A small text-conditioned image diffusion model, trained from scratch.
Data: 195000 training examples, 5.6 epochs.
Rows from block 5 of the denoiser of a small text-conditioned image diffusion model, named by matrix and row number. Rows with one number belong to one neuron. Each number is 500 + 50 x the weight over its row's rms, rounded and kept within 0 to 999. All counts start at 0. Numbers have three digits each.
After each neuron's rows are labels from the 100 images, of 14976 (inputs lightly noised), where the neuron reaches its highest value: "strongest on" is what is common among them. Only what is clearly more common there than usual is listed. The data: made-up ball-and-stick molecule models. In brackets: how many of the 100.
# fc1: MLP up (model.blocks.5.mlp.fc1.weight, 480x160), inputs 0-79
# fc2: MLP down (model.blocks.5.mlp.fc2.weight, 160x480, transposed), outputs 0-79

fc1.430:473521398466493451444456496465483540470486527419430491525491471594459551395469587553525496517456509451601553574434454568575537505454476550548476532525434436575470542434537473459414446456421573535517430541512601449486480449553525578490459536
fc2.430:509397546518552478520442564492513468579545471601537510507459527385523495528527421445408520562525443565480486547557518456483421532452480476517527446470534560431518471593434508573499541509544409432413550545535527548474474481506510483462499447
strongest on: red ball (99); space-filling (61)

fc1.67:341508463451557389507425526489543550456558512522402493523454474464510382530473559553525532547493550581414533493476462559526531611549546481578453454484462560537464505523469453396531413528421429500501503523524491470498465518494427520470479507
fc2.67:587512500574482564500559483487497482500427468462557445492477535575517556489571494510350558430532378427599486491462451433493488457465511603454558540521561448478502442470447551617496602427579561423520535524550531511498555500493531539485512539
strongest on: yellow ball (76); space-filling (60)

fc1.426:474444471549463517488469450418589480500419515544474533472505504653596534408520512539483572515490492501583509454600496530508491431531524530516563489498493437438561537518579485556542614519481432512545489484507457502589553619596534558504439537
fc2.426:471539512427526497490502572607506565503567501443542454541524501377419422608482518474443426513579506475370504478466471430533564608503414482529484515568483528507486492476495581468464476544462522474473520504509530510406467415433484452485530454
strongest on: yellow ball (89)

fc1.61:468517466477520486521523567449462518553576462472569492414456570436498511454607494578396406510613523564509561482412494539507553498490525478453508503464502440531569544442468513508454472515570470468521581525607478507416481472368465456508502502
fc2.61:571478590504502432470400452563597508517473490555442561562510437573502511533444473400544563517401486427489455459527499471488487502483514485551536466510506552470479409555512466512539469452476500544447484532462539495524533484651512510464518505
strongest on: red ball (99)

fc1.75:398479408425597493409486497485525544536540438521467467475470519493573552446493548572422440535517580491509509564483460580543555470481474480501460542509425484528542595469576501470539484538441479520478481496571497514528436568465440569524449531
fc2.75:441548484511544524495534499451392494511553529485497464471477461458526423489532556509560425451546552518517559438394426500560559456559428500438432510531466573523526586539532458424485562567589571511538472445534526499610530520483533391575433478
strongest on: red ball (98)

fc1.84:471472575508509572590513547516547480526535474590523484503487493480558499513485473406466605512483471524434536356540446546475519451543554487515497495493585522526547456546493449570538549535572463463513483478555463512455491539514514434471470370
fc2.84:500490379486508388436468477468498513508454495424459521504535527490446485439507520545517455533545541469566499572498501471544458460441445489498491517507441496453495546424508512461433447446411508528420545493506538483524507474455435585511508578
strongest on: green ball (73)

fc1.145:500483434437527520423513545462446545540563504484548423485451468542532386470495515536425570472503501478598531471531543567527498398489455440431505548518486552473505604468532383494487543417516477406482500454545455566510579435427487462549511467
fc2.145:459504533467568544427517424558382510509510437513546521499464484429525481432472458613581457518515524533471571564425443441432445460549512475454493502450449537506418500546570551500588495556502556590593469508469498529586478521627507499504417514
strongest on: red ball (98)

fc1.124:483404447496479479449471496526521471508481541618498491410559530500509472525503532454513500528526458485485508468464457602489411449468476544535444492475542542441584533504518504506477487653444466553473492461633522490458559502452472549482434640
fc2.124:487508535441546501486503477525482447533579473406555523571394475484495544470549466524417503541522572476507591500554535471508505525515559529414457614469493484618492602574551541493511423436491528537427497542520465582513436518515550441521549372
strongest on: balls: twelve (26)

fc1.250:495507518447488551512527500421453491611510481448467476510423535480594585554485503442509566476513489488493472426497501518510410532476494455569582536491488514519545444573424509551470433450516439576479459466540462502429545445470548399520526460
fc2.250:532510521563499517490477498510569484491515545497523504447551530505498399492554524473505467549543479484516523552553519388559565576555476644472482472451457423504470446524556570524478556552496478579470504523449537572539470630537571510490482521
strongest on: green ball (69)

fc1.57:490532494590497474506490484478473508469444492508458532490597492477465475617582565464471545426529543506499403434493446502441487530562427572477465453458403475472612570531458435437554518642441463469532483500545536483452491518413529505467538551
fc2.57:470526439414488460477496528504475480535543385463545477483456493487559537405527429538463524579474504523504599463496545379533470521429598494444509518457609520522435497486601534540473531393524495554501521549462529539559479615640416516516416390
strongest on: balls: twelve (27)

fc1.297:499436448465612459386496436500416480574548426508581503516434523474480400469493500544469491433539439396541505493489512588491509460558432461410493498532423596511518579573552456447568526507522479446479491456515449585478505465479453400573457439
fc2.297:469511473433604505459553436584425516485591527484579476523460465505501498418517520589501440535521562499450576559457483504513485511512508467441401531481436508575488518555632523522532444492538532587528428500555452568539408484595537424545458452
strongest on: blue ball (98)

fc1.267:527466522524539467512446476463525518513476486470557479573581490522473384565385516502479579436496455427561509493511486522579505396476558454469497397585470510535472438567447512500468493454538589386545508530503572482525481472463495539588507538
fc2.267:487545493425454508507511482537543444486407428450481520485406542525472582439564465509460526523532527569432498417498510400436484548506535515469494577536609464522547500399491554473512500445441430515472487450451469504445521586520458456452460449
strongest on: yellow ball (68)

fc1.358:465400478505606453391517442464522465570470378542538437542505522495489426506554479449445506436554416486506534491444456558518484499553463427469522553541488588526566567556510447457508493574485426477434564471530466637458461517452457462604470464
fc2.358:529523516444483549562526503546517542471514585467505522538428545588501636482501519565551532554478569452506518519555533481500562524450618519499443496488498400549441463426563585534416334441525562583517409549534460451485494490565525498448552505
strongest on: blue ball (98); space-filling (64)

fc1.137:378441509517619425443364468436452548587458504582504401532534455539551546462496500554400469535523443503516439501470392531578541500576533452459494453508460520610560516509470371536504546465491456589447491507544556522580431532502563420556451512
fc2.137:562583497547426557554588534503571470456480481408450505492479449442444493515522471410485559443513512533489543551482540454431464529441459575510475545440600450390444450425500652476488429484499583387562554501512461520453521486501465562377521528
strongest on: yellow ball (76)

fc1.249:487506544518440579603559530418447430555472481505497480530460481499524472465489488492522559430430502558480590371448487508412513482526525509535523447535565515547519510517461433572492528527573500414528504525492457449499525482558556431498468380
fc2.249:518533451485502444442417506546566580488563481456462484500531534483541529523480506452408527598573513461466488573532437433624471554485474515502459480512407483456535489508551516500484473543467426478442500494510644497434450475499488504436517546
strongest on: green ball (76)

fc1.435:489455532496564499500479518464609503546477494615435530534635458434443501530543532502495442512514438584616483525463489507480426466517566468498521517475480530404423523494470432504468483486492544574550542529506503536628494529490416577511512466
fc2.435:525529511500545535502525479561441497433566513452519496499402600518488499483572471509504478555505536441419460558567534377484551531546452592449448482476473485508543572527487605491529503559476527511433464474518489474431443399480595413462515564
strongest on: yellow ball (67)

fc1.367:492537500491511543516584536501452506531595469477546514484546502417463421582497461506462479477545528556540610433503521519422534435578510442473528453522506497419456418525472535605531498521511550389549595506530389527522498446338461443491518429
fc2.367:523505462503468441566459537524609480552436451436453552559503545509454612431559426477511548562531525473449506435596462384473458533418500513427518513505501455519589493460463490459388457534471427468426493509471623459438516584521516490439539468
strongest on: red ball (99)

fc1.385:462510510485503512563465456526533416563409498489451505584534460530393501559557489510515486479533553568556507539459463485507549510550534550520552434462389434508577511513511532563419513603492488592461518455515364564622487507489434433459467420
fc2.385:517520534466506528395482533494479513499526539549542510395474616458477532483427560466493510578470435491441484488578571529432500487447494351503428552499572594381419475566510424454504465375553566431521466466548516481467527443474504557560521501
strongest on: green ball (69)

fc1.336:452493479463545486453402510482619505517454364523492440509504506466456509489495501379428587478545442529490560504493397516530530456484496450601517513503561451491552545557471507474472536579487458400535510454566547517384424596521462532439469521
fc2.336:577512521448492564521580467456425481508539534560518496504506509541516468519463501580625510530502529484470514569547593372509549453417497498420450502450474472504411443503534576531510452444507528572542500529515522468546548398575495546503479472
strongest on: space-filling (62)

fc1.12:469540570527523498560432490523503488509423440532517547521417485424486472474508479528430501484639442523410454508559411538462523455397544458571457463515545540514519592456484443434437581527534467524477526535571477532464489535482433429499482503
fc2.12:590528396465468508463554484447520551491536531476474514379555544575532535545477519445501511547359544472640492574436552449542493458559510492447554499501531444485431431516460507516539402505415525486525510442505579462514519501514541596454478500
strongest on: green ball (68)

fc1.108:368474499497547422480414556556451515491492512531523480505589483486565479549493519543425537571509559542453534479521411522566530469532518407429434432488363482575504485513503473440516476461551523480506439547526510532531526584487496520451549565
fc2.108:597539540516471555476545469454568442435512427452480516493424484504458580454560487441441524470442430508522480521513557388449505593537534621513513601444619439510467475433507554521479533442464519520533503526498472501415403495600482492499475441
strongest on: yellow ball (68)

fc1.456:486524456484437545536512559530513589458489537519446511502531447544501585533503504483519568546464572524534547437508462573477494483458561602477455515458467385446483458426552526538463453513477490552558371527463569504611564519483601587420547581
fc2.456:488450448542608488437524512441527520505486447528567482443573543429499461498501508475419505407439375554587445603386558481416493503546456540547542453492533531453479466509447518548567579499508548443516565507548446474439544541533428575497465542
strongest on: yellow ball (75)

fc1.359:521496461509609559489579384454544477556545486462494471565444565472407494504575500481464477443489533424549580500528498538452528556471398559537498555519526539456543536561472431443472477565503538496477560438533438547511411501475542443545472430
fc2.359:476510541495452457414480547598514566330520498478498478415535481482546529469439512458449505500520468604448454543485505426557449506553577463496476505433460383529459439425535574522521463443467477519561450541500500438420535553501447570466545600
strongest on: space-filling (63)

fc1.150:478470512490572460449406428436405502604474467589556533538553503501632409531420489421461498506553498493507389516455469503542521552615440475526527394556423570561519510568510436540505577511519416549428506463518541453526546481520542381520425450
fc2.150:526526525551461484515560541429508459448477491524520509452488510576382550519481459555528549428443516505503548477529487406352441388441565548482540605434491488515500413440434483557501510395498542473554489527472478563529488563556475560472491496
strongest on: yellow ball (73)

fc1.0:435542484541683450460493468527545514483504452447470446489516556488466570467514582520338494509466513454477558474530443498536476604557496480477359476444508451521542511554460420431525432512541521534502463526649520583476471538522478453450497497
fc2.0:498545537490342506512443523495434511567492510542470581480599475494529442538470471489573481432513529542569436461522536296416454422491500507514579423516425512387415490488515507503516543554491461482519490492412483412537548443459526518509483495
strongest on: space-filling (75)

fc1.18:433537465512456511518508528429479564518575522526520495473460520489484482426597484606430470540600468603637532500412515515470508509540548490472522456491508440484499540409490535538447507558494455393575590551512555438476473460371550518529479547
fc2.18:561445555441516414507451460586541442540444446494502601552508515491450505523438471456592513551415528458396467454534449371523499500505476476540579467525515579481502456558515486485556486463455509529378495464479517519549533557639477455479494419
strongest on: red ball (98)

fc1.63:461522522460473415538503521567534422432418428501569546538466467524480608461506544503468499500504454597472472396517494502473507633563497495508566531520510510521522509475526578536433503551541493611571447519524454526509537499453575583462482516
fc2.63:547494594443530586411509509456568571511468560517458447451469482456481427533534502458539583409518467458517494586533557435633455400496413506468507493451463528499445520491490478488501482498500492441479463505511491478567470522497511498593460487
strongest on: green ball (66)

fc1.292:552489456480480471513601502604550460419552508382491556478531530485411421505486498472484534510476576486472606515589516538463483525401415499520481499536422450378502499564523552421489421538449529444563522501541484502412548484461455592421542513
fc2.292:521507543536488584470446463424523473496404461539533497531389483561558565424580482524443519425453435504551419459463527409475513484589599558485530587475631493587527472409435511560530589395519477522496490505495464529482461543575518521541483521
strongest on: yellow ball (70); space-filling (60)